{
  "crop_scale_min": 1,
  "horizontal_flip": false,
  "norm_position": "res_post",
  "optimizer": "muon",
  "max_steps": 36300
}
Rows from block 5, named by matrix and row number. Rows with one number belong to one neuron. Each number is 128 + 24 x the weight over its row's rms, rounded and kept within 0 to 255. All counts start at 0. After the name is the row's rms in percent of the matrix's.
# fc1: MLP up (model.blocks.5.mlp.fc1.weight, 768x128), inputs 0-127
# fc2: MLP down (model.blocks.5.mlp.fc2.weight, 128x768, transposed), outputs 0-127
fc1.419 106 [128 128 128 128 158 132 128 128  96 157  98 128 112 128 135  62 128 165 128 138 128 128 108 128 139 128 119 163 100 128 120 100 147  89 128 128 128 128 128 106 165  79 128 109 110 102  76 128 158 128 128 138 128 164 132 115  82 171 190 185 188 128 115  89 128 139 128 128 149 128 113  83 156 131 128 128 113 128  76 128 128 154 151  90  97 170  81 139 104 100 128 111 143 128 128 120 128 160 163 128 128 128 103 128 154 150 128 128 128 128 128 128 108  79 128 128 128 128 128 128 128 126 128 191 129 155  94  78]
fc2.419 115 [120 128 128 128 128 144 128 102 185 128 146 128 128  89 163 179 128  53 143 109 128 109 167 128  86 120  86 104 128 128 128 128 128 128 106 160 128 128 137 128 134 128 128 148 145 128 154  86 123 186 107 153 128 128 128 128 166 109  91 128 101 102 128 128 128 128 128 102  73 136 128 128 128 128 146 128 128 128 144 100  88 121 128 126 163 128 144 128 144 159 125 128 128 173 128  89 128 128  97 128 154 128 128 168  95 134 175 128 128 119 128 128 168 128  87 128 155 150 103  81  62 128 128  72 128 128 163 171]
fc1.420 132 [128 111 109 128 128 122 128 112 161 128  96 140 162 103 128 128  78 123 110 128  77 128 201  94 106 113 114 187 128  90 128 128 128 128 122  82 128 164 128  96 128 153 128 128 128 128 128  87 110 117  74 107 128 127  88 114 128 128 126 141 128 128 155 164 120 174 128 166 128 151 111  83 105 149 144 153 128 110 128 165  78 133 128 184 198  96 128 112 151 128 128 128 162 111 128 171 128  78 128 128 128 171 128 128 141 128 128 128 128 109 151 128 157 106 112 114 144 128 128  91 107  96 103 128 128 128 128 128]
fc2.420 114 [137 128 168 132 118 128  89 128 128 128 128 128  94 128 168  72 173 128 128 181  96 105 128 128 120 137 113  99 128 128 128  79 128 126 128 154 120 128  85 119 128 153 128  97 174 128 109 163 128  82 126 137 145 128 128 116 128 164 161 104 128 107 128 128 101 153 128  91 161 128 153 128 128  85 105 128 128 128 178 117 128 128  84 128  86 128 128 166  89 118  93 164  90 128 128 128 121 138 128 133 126 194 128 128 101  98 144 128 128 128 102  87 144 128  79 128  81 128  96 128 184 128 158 128  93 128 128 110]
fc1.421 065 [176  88 100 162 109 128 115  89 128 128 128 128  75 128 128 114 128 177 128 128 128 164  98 147 128 128 128  81 146 139  95 128 161 128 128 128 128 128 107 197 128 128 128 102 128 128 214  98 120  60 128 128 146 147 128 143 128 140 128  54 143 169 148 151 111 128 128 128 128 128 163 128 128 128 128 128 128 128 128 128 128 128 112 128 128 156 128 128 128 149 128 128 128 128  82 206 182 128 128 106 133 128 128 128 128 128 128 113 128 128 147 128 158  81 128 128 128  65 128 173 128 110 128 110 128 128 117 128]
fc2.421 075 [ 63 128 128 128 128 128 128 202 128 128 128 128 128 128 128 128 128  68 128  95 128  81 128 143 128 172 161 128 128 143 123 176  72 128 128 128 128 128 128  77 128 128 128 128 213 143  89 128 128 128 128 128  95 128  67  81  71 128 100 151 128 128 128 102 156 179 128 135 150 128 128 128 128 142 128 128 115  85 128 158 131 128 133 128 128 128 119 113 128 128 179 128 128 168 145 108 128 128 128 128 128 128 128 128 128 128 128 128 128 128 128 128  86 170 128 155 128 163 128  83 128 183 128 160 104 128 128 128]
fc1.422 073 [157 171 100 150 128 165 128 179 128  78 158  90 128 157 145 128 149 149 128 128 128 128 128  80  82 128 128 128 128 128 128 128 128 128  76 128 128 144 128 128  99 128 170 128  73 128 142 110 141 104 169 128 128  89 128 144 134 128  49 133 142 128 113 128 128 162 128 128  88  88 128 128 180 128 156 128 128 128 113 128 128 164 128  93 128 128 128 104 128 133 181 175 111 132 102 128 169 154 128 152 128 128 109 128 128 128 128 167 128 128 104 128 128 128  70 132 128 107 128 162 128 116 128 177 170 153 165 104]
fc2.422 079 [128 166 128 128 128 144 162 128 128 143 128 128 128 128 111 128 128 161 128 128 126 128  96 140 101 128 128 128  96  93 128 148 128 116 193 128 103  95 169 153 134 128 154 160 168 110 128 150 106 165 128 128 128 128 128 128 159 128 162 123  92 128 128 128 148 128 152 128 205 150 128 155 110 128  92 128 128 113 162 128 128 128  98 128 143 128 128 162  64 114 128 128 144 158 151 106  83 128  83  84 170 184 128 143 156 128 128 128 128 109 192 107 126 103 128 104 128 128 149  77 110 128 176  94 128 173 128 118]
fc1.423 098 [128 128 115  85 159  83 117  95 184  82 128  99 128 128 135 142 128 128 111 128 128 170 153 161 153  85 107 162 128 128  95 156 128 128 148 156  81 128 128 128 128 128 128 118 136 128 104 128 128 128 105  79 108 156 137 128 117 128 128 119 171 167 128  96 163 173 104 128 103 128 151 128 128 100 128 128 105 128 128 104  92 128 128 128 128 128  88 128 203 128 128 177 115 168 128 128 128 128 110 128 128 156 147  68 161 157 128  89 141 128 128 128 128  77 165  92 102 128 128 171 156 128 106 128 118 108 128 103]
fc2.423 105 [138 104 158 168 128 135 128 113 103 114 114 153 128 142 128 128 128 108 146 128 128  80 100 106 128 128 128 106 128 128 147  82 128 176 128 103 128 128 128 139 128 128 145 101 134  86 164 128 185 121 104 138 128  97 128  95 128  91 117 165 128 163 128 128 128 129 128 117 128 150  87 121 128 116 128 158 145 128 106 128 169 128 106  68 138 128 141 128  68 128 128 126 192 128  83 177 128 128 159 149 128 112 141 183 149 128 153 128 128  98 128  81 128 186 140 128 128 139 182  75 128 143 131 128 128 166  90 128]
fc1.424 094 [128 138 139 128 128 107 139 169 186  67 123 128 103 100 128 128  79 128 128 128 128 122 109 179 128 106  89 128 177  81 128 128 128 163 153 163 128 128 145 122 128  79 128 128  98 113  90 157 128 128 128 128 128 128 128 146 128 161 183 100 133 128 128 128 115 128  85 156 146 128 128 128 128 100 101  57 128 128 154  95 128 120 128 128 100 165 128 147 159 112 128 128 151 128 118 128 128 128  67 128 138 128 128 164 128  70 128  86 128 128 109 132 128 109 128 174 128 128 174 165 135 161 135 128 155 137 102 160]
fc2.424 110 [147 128 128 154  97 135 128  46 128 128 128 152 128 175  90 100 128 120  97 128 128  97 128 107 128 128  98 128 128 155 106 128 128 128 157 128  65 128 128 128 128 190 102 131 143 128 153 128 128 128  89  70 170 128 101 193 124 128  88 128  96 120 128 128 128 147 128 128 140 140 128 128 110 147 129 128 126 122 130 128 128 144 128 109 128  58 102 107  48 159 128 152  92 128  89 128 150 100 174 128 135 128 166  83 128 155 165 128 128 108 123 112 139 128 128 110 128 126 128 113 128 128 152 128 128 128  92 129]
fc1.425 059 [128 115 128 128 128 111 128 158 126 128 128 121 105 139 128 172 128 128 149 128 138 128 128 177 128 137 128 128 128 106 146 128 128 128  84 103 121 154 128  93 128 130 128 128 107 128 163 166 172 177  88 180 114 128  44 145 128 128  47 128 128 159 139 128 128 128 112 128 181 128 128 128 156 162  94 163 148 110 200 163 128 133 128 128 128 128 128 108 128 128 128 128 128 128 128 128 128 169 128 128 168 166 161 106 147 128 128 128  94 186 128 171 139 128 157 128 128 128 128 128 128 128 111 128 190 128  94 128]
fc2.425 060 [ 79 128  93 127 167 128  82 128 128 128 128 128 151 128 128  94 128 118 135 128 148 128 128 128 128 128 128 165 128 128  87 128 128 128 128 128 128 118  74 128 128  98 128 128 172 157 128 128 128 128 128 128 147 128 174 150 152 128 128 101 149 128 128 128  70 154 128 128 128 128 128 128  81 170 196  68  99 128 128 128 128 128 128 128 128 100 127 105 128  87  96 113 116 153 128 139 128 128 148 199  82 128 150 149 128  98 128 128  49 128 128 128 128  99 128  82 128 128 102 128 128 178 128 128  72 125  91 165]
fc1.426 121 [128 140 123 128 128 128  79 185 128  89 128 128 199 128 137  85  71 128 128 128 115 128 148 128 139 128 151 128  91 152 128 150 112 128 128 174 139 108 167 128 128 128 154 128 128  88 128 165 115 109 149  98 164 148 128  95 128 164 128 122 108 147 128 128 128 156 148 128  95 176 162 128 136 133 128 149 164 174 128 192 137 128 128 128  66 128 139 177 128 128 144 128 156 163 149 128 109 128 105 120 166 128 162  88 148 109 171 111 173 128 128  90 137 103 150 121 146 128  98 128 128 128 128 128 128 102 118 109]
fc2.426 110 [128  99 149 128 128 128 112  79 115 128 116  92  99 128  71 175 160 128 128 148  88 128  89 128 123  92 128 117 134 111  94  79 116 110 128  85 128 161 110 128 109 128 128 128 128 180 145 123 152 126 128 128  65 128 128 106 128 128 128 128 128 128 138 163 141 128  94 119 106  92 100 108  96 128 128 128 128 128 136  92  91 128 128 116 163 155 128 102 128 128 128 128 128 118  87 128 128 184 128 103 167 114  87 164 128 128 128 128  85 154  76 166 128 180 128  86 128 128 128  96 125 128 177 167 128 109 159 128]
fc1.427 121 [ 76 128 128 128  96 128 151 128  94 128 115 128 109 149 128 128 128 151 107 128 128 128 123 128  65 154 178 117 128 128 128 128 156 150 149 128 111 128 128 112 128 157 137 128 145 108 103 149 155 150 108 128 128 128 109  67 179 152 139 159 128 128 128 113 128 109 119  59 128 119 128 128 128 137  84 128 128  90 103 128 128 145 102 106 128 128 172 128  93 109 128 159 106  80 104 167 128 158  77 128 128 145 167 128 128  95 152 150 128 128 101 188 116 113 192 162  95 128 128 128 164 171 128 128 162 128 152 128]
fc2.427 110 [147  80  92 128 177  93 128 128 128 128 128 128 159 107 128 128 128  79  80 128 181 128 128 151 145 128 128 128  97 139 129 128 128 106  87 146 128 128 128 189 128 128  77 111 128 106 113 128 128 128 144 150 128 128 128 209 162 101 128 128 151 155 122 168 128 128 137 144  99 128 128  92 128 120 170 112 128 128 128 144 138 146 151 128 128 128  99 150 128 128 187  94 161 128 128 103 148 128 108 185  84  52 128 114 152 149 128 128  98 128 128 110 115 128 106 128 128 128 153 146 128  94 148 167 128 109 128 154]
fc1.428 096 [119 128 128 128 128 106  77 128 189 113 128 121  90 128 128  83 128 128 128  92 167 152 128 170  84 165  95  93 118 160 128 108 115 128 107 112 134  95 128  95 161 153 128 148 120 128 128  93 145 128  54 135 137 128 128 128  94 128 128 128 157  89 128 128 143 154 128 128 128 128 171 103 128 128 138 128 128 112 128 102 147 128 119 120 128 128 128 128 128 128 128 125  88 128 108 148 128 185  78 128 128  98 162 128 141 128 145  84 161  86 181 151 166  81 128 167 128 151 128 128 128 126 128 184 176 128 128 128]
fc2.428 097 [123  85 140 128 128 128 128 137 116 128 112 145 128 128 110 204 178 128 128 193 128 101 100 101 172 128 143 128 153  87 128 128 191 128 161 128 128 128  86 128 111 128 128  58 128 128 128 128 128 128 142 140 111 124 173 128 149 128 103 128  98 128 128 128 128 128 175 128 128 150  72 128 128 122 128 128  93 128 128 128  99 141 128 140 128 171 128 156 128 184 128 138 181 148 170  90 107 109 177 128 110 128  90 128 158 128 128 128 128 156  87 104 128 128 150 168 128 128 128 155 101 128 116 114 104 126 131  99]
fc1.429 047 [114 128 139 102 128 124 128 128 128 101 111 128 128 128  87 106 115 179 128 128 128 105  98 128 106 128 116 128 128 128  67 111 128 116 128 154 128 163 128 100 128 128 128 128 128 109 181 161 159 128 183 128 128 128 128 188 128 128 115 128 153 167 128 128 128 128 128  78  82 128 183 128 128 128 165 102 128  77 153 128  78 128 100 128 152 128 100 107 128 128 128  97 185 128 111 164 108 128 128 128 128 128 161 166 128 128 104 160 128  67 128 110 128 160  93 128 128 128 153 128 128  97 128 128  43 128 128 129]
fc2.429 049 [128 128 186 128 128 128 195 166 128 103 128 144 184 108 146 166 128 128 152 128 128 149 137 111 128 128 128 128 128 154 109 146 128 147 120 114 128 137 144 171 128 128 128 128 128 149 109 128  90 128  81  97 128  97  75 111 128 128 158 100 157 128 165 103 111 189 128 152 145 156  97 128 128 128  70 181 128 167 128 128 162 128 148 108 128 128 102 128 128 128 128 128 128 164 128 128 128 102  96  86  70 155 128 100 146 128 157 156 128  96 128 128 155 128 156 128 167 128 108 128 128 128  77  99 128  97 100 107]
fc1.430 127 [128 162 153 192 120 113 151 128 166  26  98 113 111  90 128 128 128 169  61 156 128 158 128 128  85  97 128 112 128  89 128 128 128  88 146 128  99 161 121  91 108 128 128  89 157 128 171 128 130  93 116 128 128 128 111 128 128 128 128 117  93 128  98 128 112 117 111 150 150 151 142 128  95 128 162 118 134  97 149 154 128 155 128 123 154 128 101 128 131 128 128 128 128 128 128 128 128 160 104 128 128 100 163 128 128 128 171 118 110 128 128 116 128 163 141 133  90 158 195 139 128 128 103 162 128 132 128 162]
fc2.430 126 [128 128 128 148 147 128 109 128 103 186 145 186 128 128 137  90 128 128 167 155 128 128 128  77 103 128 143 128 128 128  96 151 135 128  92 128 149 128 126 177 128 177 117 133 144 164 128 128 136 140 128 150 164 121 146 115 115 128 102 152 149 159 159 128 128 173 128 148 132 180 103 128 159 163 128 128 128 128 128 128 128 116  95 128 122 128 160  96 128 122 128 128 143 182 114 103 128 128 146 144 118 205 100 128 203 128 153 179 128 128 128 128 121 119  97 100 177 109 128 106  83  98 128  95 156 134 149 128]
fc1.431 110 [128 103  54 124 113 179 128 138 103 128 128 128  99 128 149 142 162 128 128 145 149 128 128 128 140 100 195 142 188 128 128 128 135 128 190 139 128 115 128 128 104 188 128 128  88 154 152 138 162 151 128 121 112 128 127 156 128 128 192 128 128 128  83 169 162 156 128 128 142  86 128 128 128 128 128 128 128 128 118 128 128 128 128 128 160 128  68 110 128 150 128 128 129 128 128 128 165 128 160 128 128  70 167  95 132 138  88 128 128 119 115 160 169 166 103 151 128 128 176 137 128 114 104 164 128 128 128 128]
fc2.431 105 [128 128 128 128 169  84 128 128 128 128 171  74  95  94 128  98 128 128 177 131 128 127 112 128 134 128  67 138 128 169 128 135 128 128  77 128 179 128 128 135 188 106 147  97 179  92 104  87  69  94 146 137 128 124 173 127  83 128 100 175 100 128 130 128 128 137 147 128 128 151 128 128 128 128 128 128 128 128 128 101 128 128 141 141 128 128 128 128 128 128 113  87 142 128 128 134 128 128  94 128 100 128 128 128 125 128 190 128 128 128 153 108  84  85 195 128 128 154  80 128 124 128 128 107 128 160 147 128]
fc1.432 060 [ 84 128 155 128  64 128 147 165 128 128 128  59  90 148 148  81 128 173 128 151 162 175 187 128 128 128 160 128  96 138 101 128  79 128 165 128 128 158 128 111 128 128 128 128 161 128 128 128 128 128 114 140 107 167 128 128 128 170 102 128 128  87  93 137 128  98  71  97 122 128 128 128 128 105 128 128  97 114 128 148 128 128 128 128 128 168  98 128 172 128 128 105 107 151 128  87 128 128  86 125  69 117 128 128 128 142 141 128 128 128 128 128 128 121 140 128  94 128  82 101 167 128 128 134  68 121 128 128]
fc2.432 062 [186 134 128 123 194 128 128 128 128 117 128 149 177  95 128 154 128 128 105  82 128 106 106 128 128 112  59 128 128 183 162 137 128 128 101  75 120  71 128 147 128  96 128 100 128 161 105 128 128 128 128 128 160  79 128 161 100 128 158 149 128 128 160 110 128 107 128 172 128 128 128 128 168 128 104 128 128 164  96 128 128 128 124 108 108  59 128 128 128 151  85  94 128 128 128 128 128 110 128 128 138 117 128 128 117  90  75 128  92 128 144 128 128 168  91 153 159 128 128 128 102 128 130 128 166 128 104 128]
fc1.433 079 [128 165 125 128 128 150 175 142 128 183 145 128 150 128 128 182 128 128 128 128 128 128 160 125 128 128  99 128 128  58 128 128 101 128 159  92  89 128 173  68 178 128  96 128  92 163 128 158 173 128  94 141  90 168 128 161 152 174  97 128 128 141 128 128 128 128 128 128 176 128 114 128 128 191 128 128 128  93 128 123 107 166 128  90 114 128 128  79 128 128 128 128 161 128 101 128 128 128 128  89 100 160 128 123  66 128 122 128 158 166 128 128 128 128 149 119 128 128 128 128 158 128 131  94 128 128 137 128]
fc2.433 088 [128 128 130 158  88 101  79 128 128 128 128  68 128 128 128 128 128 100 180 128 113 128 128 185 128 128 128 128  99 119 128 128 156 122  91 195 128 128 128 144 128 128 159 128 170  93 128 155  88 128 164 128 128 115 141 128 161  67 128 101 128 128 128 100 128 128  90 153 128  80 159 128 128 128 103  82  94 132 128 175 128  90 128 128 149  98 128 128 128  82 128 102 128 128 150 128 162 128 128 128 143 128 128 128 128  84 128  94 128 128 128 152  95 160 128 128 128 128 119 149 188 128  90 194 102 128 128 113]
fc1.434 081 [128 128 128 128 128 128  86 157 147 181 128 128 138 161 128 128 128 128 128 128 128 128 128 205 128 197  60 128  85 128 128 128 128 156 110 128 128 131 128 120 128  91 177 128 127 128 128 153  68 128 128 128 128 128 128 128 128 128 128 128 117 140  66 128 115 128 101  73 134 154 128 128  82 128 128 128 128 147 128 128 131 128 128 152  91 190 177 128 128 106 163 128 128 128 138 127 152 128 175 105  92 128 144 130 128 205 128 151 128  97 128  97 128 175 143 128 114 106 128 128 141 126 128 128 166 128 128 164]
fc2.434 084 [164 128 128 128  64 128 164 128 128 128 128 128  96  88 128 128 128  92 173 128 140  79 100 128 100 128 128 143 139 128 128 128 128 128 116 159 191 116 128 136 122 191 128 128  89 128 128 167 214 128 183 128 128 128 128 128 128 138 115 128 154 128 162 128 128 128 128 128  87 128 152 128 157 128  80 108 128 128 149 128 128 128 128 118 145 128 128  86 128 128 128 134 128 155  59 128  98 153 128 128 128 154 113 132 128 108 149 128 185 159  76 159 128 102  76 128 128 128 125 128 128 128 102 128 128  90 128 161]
fc1.435 069 [128 128 182 128 139 128 135 128 128 128 128 128 104 110 109 128 128 128  94  97 104 128  91 116 128 128 128 128  56 128 162 128  80 128 191 128 140 128 128 128 107 128 128 186 128 128 128 119 173 128 128  67 128 128 128 128 128 128  94 128 128 128  87 128 108 113 128  74 163  52 128 128 106 128 104 128 105 128 128 128 105 128 110 128 175 128 128 128 152 128 180 128 128 128 138 128  85 177  74 128 154 123 166 135 104 128 170 128 128 128 128 128  84  86 144 135 128 128 128 128 179 143  92 128 128 151  99 147]
fc2.435 062 [128 101 128 128 106 132 169 151 128  80 128 128 128 128 103 128 128 106 128 149 128 151 168 128 128 128 150 122 201 178  74 128 145 135 128 136  81 128 128 128 155 148 140 103 128 128 128 128 115 128 128 190 111 128 128 128 178 128 111 146 128 128 128 128 128 128 128 141 128 149 128 128 128 128 135 128  56 128 128 111 176 128 128 143  67 108 121 115  68 128 128 128 128 128  61 169 128 122  97  91 128 128  97 128 140 140 128 128 132 128 128 128 128 163 128  71 128 128 128 128  98 128 153 162 183  65 128 152]
fc1.436 115 [128 164 128 128 122 101 166 111 128 128 208  60 145 128 128  85 128 117 128 128  82 128 128 128 141 145 159  85 128  83 128 128 120 128 128 128 128 178 152 128 151 146 128 153 128 128 122 128 144 128 142 178 115 159  91 147 101 128 144 100 173 128 164 128 128 176 128  77 182 175 142 128 128 128 128 128  92 128 128  98 128 161 128 128  97 128 128 128 128 128 131 128 118 162 128 128 128 169 128 128 128 128  91 128 134 103  96 128 155 104 128 128 128 125 121 105  79 128  62 128 178 110 128  97 128 128 112 107]
fc2.436 142 [128 128 145 110 134 128 145 128 128 110  52 164  80 120 128 166 128 105 128 103 174 105 127 128 128 128  99 161 128 217 128 128 128 128 153 128 139  84  93 128 119 161 128 100 128 114 155 128  92 128 100  90 128 158 128 128 128  82 128 128 128 128  77 128 100  91 109 141 128 128 128 128 128 128 128 151 172 148 128 152 128 128 109 128 138  79 122 128 128 128 128 128 144 140 128 108 125  70 134 128  88 121 128 128 156 128 164 167  68 161  99 128 128 128 128 128 158 140 135  76  90 128  95 137 146 108 128 154]
fc1.437 096 [150 128 150 108 128 128  97 128 128 150 128  69 128 128 182 128 128 128 128 128  97 128 146 128  83 161 128 138 101  96 165 128 128 134 128  91 114 128 128  75 100 142 103  90 142 193 144 128 132 114 128 128 162 150  99 164 141 128 128  94 172  98 120 128 128 128 148 128 128 107 128  99 128 110 157 128  72 156 146 169 161 128 128 137 128 141 181 128  36 128 110 175 102 128  78  98 152 115 128  94 128 162 128 128 128 128 128 128 128 128 128 128 128 128 128 128 128 108 128 128 128  88 128 128 149 131 179 128]
fc2.437 099 [128 128  85 128 128  79 105 128 128  82 145 128  79 202  93 128 128 148 128 108 128 128 116 128 172 154 128 128 140  91 112 109 128 128 101 162 128 115 128 128 170 128 128 128 128  95 128 111 109 128 165 156 128 128 128 106 114 128 167 128 108 128 128 128 128 159 108 128  98 146 128 128 119 130  70 128 181 159 128 161  83 128 154 155 128 145 109  91 194 128 128  80 118 189 128 128 128 128 128 128 128 128 128  92 114 128 147 128 118 128 170 128  65 128 128 112 128 128 128 128 128 128 154 182  89 169 128 128]
fc1.438 137 [152 128 128 128 128 128 128 161 104 128 111 109 128 128 164 152 107 113 128 128  82 128 151 154 175 169 108  93 128 136 192 104 128 108 155 115 128 100 138 128 128 128 128 128 147 128 128 148 170 128 163  74 128 159 195 128 128  93 143 132 160 128 128  98 121 128 176 128 157  75 128 128 128 130  81 128  86 128 128 128 128 128 128 168 159 128 128 106 128 128 183 127  47 128 110 138 128 128  90 188 128 128 113 117 128 153 128 128 128 128 111 128 128 170 166  76 128  86 128 128 128 128 125 128 128 128 128 128]
fc2.438 126 [128 128 128 128 128 128 149 128 196 128 125 128 128 128 128  99 180 128  94 147 128 128 119  92 128 171 150 182 128 169 128 201 113 128 126  91  65 170 128 114 168 183 149 128 116 128 128 128 115  96  79 135 130 110  85 174 128 153 128 166  90 128 114 128 145  88 142 128 128 128 130 128  85 128 168 128 143 141 128 126  89 128 128 128 128 128 149 128 177 149 113 128 176 128 150 169 128 128 128 128 106 128 163 138 142  64 128 156 128 128 140 103 140 122 128 126 128 149 128 107 128 120 128 140 125 128 128  94]
fc1.439 098 [174 203 157 164 170 128 128 128 128  73 153 128 128 128  79 128  68 162 153 105 128 128 128 128  86 185 160 154 122 128 184 128 172 141 128 106 100 128 128 128 126  74 128 128 128 128 114 128 134 128 100 128 128 128 178 123 128  89 128 130 148 104 128 128 134 128 110 128 103 128 166 110  78 128 128 128 109 164 128  88 146 128 128  94 143 128 128 182 134 128 163 128  90 151 128 128 128 148 128 128 128  96 128 128 100  94 112 128 128 128 108 128 128 128 128  95  85 128 108 158 114 128 113 128 161 128 128  87]
fc2.439 099 [128  89 128 128  87  79 128 101 128 155 128 128 137 187 128 101 207 128 128 128 128 128 155 128 128 151 128 128 175 128 115 117 128 106 187 152 128 128 128 175 128 128 130 128 138 128 147 128 128 128 171 128 155  95  93 128 126 170 128 167 128 109 128 128 128 128 117 128 150 128  84 189 128 128 114 128 198 128 128 177 174  86 128 170 128 128 128  99 128 128 112 128 160 128 153 114 151 128 128 128 121 128  71 128 110 172 140 139 128 128 154 128 102 150 128 154 128 149 128 128 172  88 119 143 128 128  97 128]
fc1.440 083 [128 128  76 128 128 128 128  91 128 154 128 150 128 128 128 128 128 138 128 114 128 128 117 118 183 128 174 136 128 128 128 128 157 158 128 128 107 128 128  79 140 149  62  99 168  95 128 128 104 172 108 198 152 119 128 128  96 151  96 145 143 110 128 128 151 182 133 175 145 159 128 166 128 151 128 140 164 110 128  82  99 128 128 154 128 128 128 128 128  77 128 147 128 141  81 128 128 189 101 128 128 127 128  94  88 128 158 125 128 128 108 128 128 128  71 128  89 128 128 128 156 128  82 162 128 128 158 128]
fc2.440 065 [ 84 108 163 128 128 185 106  92 153  96 198 128  69 123 128  86 128 140 160 128 128 128 161 128 128 128 101 107 107 124 128 128 128 128  68 128 128 145 128 175 128 128 128 128  98 128 128 128 130  88 105 128  91 128 138 126 138 128 128 128 128 128 128 128 128 128 128  61 108 150 145 128  91 102 128 172 128  84 128 128 128 128 128 128 112 147 128  96 128 168 128 132 128 100 128 128 128 128 163 128 128 128 128 105 162  49  38 167 133 128 128  95 155 128 122 128 128 128 158 128 128 128 128 155 128 128  98 128]
fc1.441 111 [128 127 128  73 128 115 148 128 192 128 128 128 125 128 128 128 138 128  89 159 129 128  93 136 128 163 128 118 128 128 128  88  99 121 128 184 128 128 128 128 128  62  87 128 128 117 128 128 142 145 115 167 128 117 142 128 103  61 128 128 181 113 104 128 121 159 128 115 102 150 128  92 133 128 173 127  99 129 113 128  67 128 128 179 179 128 129 141 161 128 128 128 128 128 128 128 117 128 129 128 128 128 128 211 128 150 128  82 128  72 128  83 166 111 128 128 128 160 128 177 128 153 128 134 110 128 128 128]
fc2.441 101 [106 128 128  86  93 102 128 128  69 128  84 162 149 128  94 171 128 134 108  66 128 128 128 128 128 128 152 128  92 128 139 128 117 128 128 131 128 132 128  89 128 162 128 128 128 128 135 128 128 128 128 128  96 128 128 128 168 128  86  86 128 195 183 111 128 128 128 128 171 128 128 175 128 128 167 128 128 128 128  94 202 155 128 128 128 128 114 106 128 158 128 128 128 128 128 114 128 128 137 180 128 145 142 102  86 115 122 157 128  94 110 175 128 149 128  99 128  90 128  93  67  81 128 104 128 128 128 101]
fc1.442 062 [128  56 128 108 128 128 128 101  80 128 128 128  96 128 128 149 128 134 174 128 128 147 128 140 128 128 128  75 128 128  82 128 128 128 128 128 163 128 128 128 128 170 104 128  83 103 155 103 165 128 135 150 123 128 141 128 139 128 128 128 150 128 104 150 128 143 181 128 128 128 176  66 113 128  78 128 128 180 106 128 139 128 128 117 128 119  89 129 170 128 195 114 128 128 135  91  86 148 169 152 128 158 128 151 128 128 128  73 184 144 128 128 128 167 163 128  81 104 128 164 128 153 128 128 128 128 128 128]
fc2.442 062 [128 128 128 169 128 128 128 128 176 128 128 142 128 106 171  88 128 128  62 128 105 108 162 128 128  45 128 128 128 128 178 146 103 167 128 128 108 143 104 100  94 169 164 128 128 147 128 128  69 165 118 128 131 128 161 100 128 128 128 161 128 128 128 128 121  76 128 128 128 128 110 171 128 172 128 101 128  96 145 128 121 128 128 165 128 128 128 128 128 138 128 128  94 148 137 150 128 128 128 128 128  79 128 128 128 128 128 128 128 165 128  74 128  94 128 128 128 128 128  61 157  59 128 128 116 161  96 128]
fc1.443 116 [ 65 164 138 101 128 109 128 101 128 143  70 147 128 152 205 128  95 136 128 128  85 160 128 128 181 128 128 124  88 128 128 119 128 128 128 128  85 128 160 160 100  91 128 169 128 144  87 125 128 128 110 147 128 106 111 128 128 163 128 158 112 129  90 128 106 128 136  99 152 114 130 128 128 128 150 153 128 151 128 128 128 128 128 128 128 128 154 128 154 115  95 128 115 128  59 128 149 148  63 128 128  96 128 128 128 128 112 128  95 128 114  87 151 113 155 101  72 128  86 128 112 128 128 128 162 176 128  94]
fc2.443 101 [128 128 128  77 128 128 142 116 128 110 186 128 160 144 101 128 128 107 128 128 128  93 107 128 144 193 126 117 128 128 171 128 159 128 153  99 180 105 128  97 128 159 128 174 128 128 128 128 150 128  86 128 128 156 159  81 128 128 128 128 204 128 102  79 128 110  89 170 107 165 128  97 114 128 139 117  90  98 154 128  95 128 139 153 128 123 128 102 111 129 179 128 128 128 128 189 128 156 115 157 116 128 128 127 178 135 104 128 128 116 154 144 128 128 128 128 165 128 128 128 117 101 104 106 118 104 176 129]
fc1.444 052 [128 128 128 128 128 128 102 170 128 128 128 128 128 161 128 128  93 160 128 128 128 128 128 128 128 222 106 115  68 128 139 128 128 128 145 119 131 170 157 128 128 166 128 128 128 158  95  74 128 128 128  82 178  92 128 216  90 128 178 128 128 104 128  80 145 168  92  93 128 128 128 128  95 154 138 128 128 128  88 157 128 111 128 128 128 128 128 177 128 128 180 150 128 167 128 128 128 163 128 174 124 128 114 128 128 128  75  99 128 128 128 128 128 103 128 128 109 128 141 128 128 128 114 148 128 128 128 128]
fc2.444 054 [128 128 128 128 128 128 128 128 128 128 128 128 128 128  74 114 128 128 128 146 128 128  96  72 128  74 128 128 195 128 128 114 128 128  98 128 128 128  60 128 105 128 126 128 128 128 178 128 128 103 191 190  99 109 128  53 140  99 104 128 128 128 128 136 128 128 128 136 128 128 128 128 128  43 128 127  82 122 101 115 128 161 128 128 154 153 128 128  80 128 106  65 128 128 178  97 128 128 128 128  94 132 128 128 128 128 128 157 128 128 128 113 128 128 128 158 128 128 128  84 153 129 128 128 188  99 128 128]
fc1.445 126 [ 82 116 128 128 128 128 128 191 128 128 128 128  70  84 123  80 159 162 141 128 163  97  77 159 128 128 108 128 128 128 142  82 128 161 128 128 114 102 128 128 107 128 144 128 128 128 128 166 128 122 128 128 128 128 128 128 136 128 128 114 128 128 155 128 128 194 163 146 169 119 179 128 100 128 128 174 150 182 104 128 128 154 128 133  52 134 182 142 128  87 121 128  98 128 128  86 128 128 128 176 103  61 159 128 119 128 128 128 128 128 128 158 155 128 128 128  91 128 155 128 140 128 128 128 128 128 109 109]
fc2.445 139 [128 142 153 140 128  96 128 100 128 118 170 160 128 100 162 134  90 106 154 173 136 128 128 116 175 128 138  94 150 128 128 184 114 128 128 100 189 157 128 145 142 102 128 128  81 186  99 128 169 128 174 154 129 128  99 141 128 150 128 158 173 128 127 128 128 128 160 109 115 128 128 128 159 128 149 171 128 128 151  96 110 128 103 128 128 128 109 128 136  72 128 100 128  74 152 128 128 131 128 144 128 151 156 128  79 128 128 100 128  90 143 128 100 128 128 172 204 128 110 128 132 111 121 128 128  86 125 128]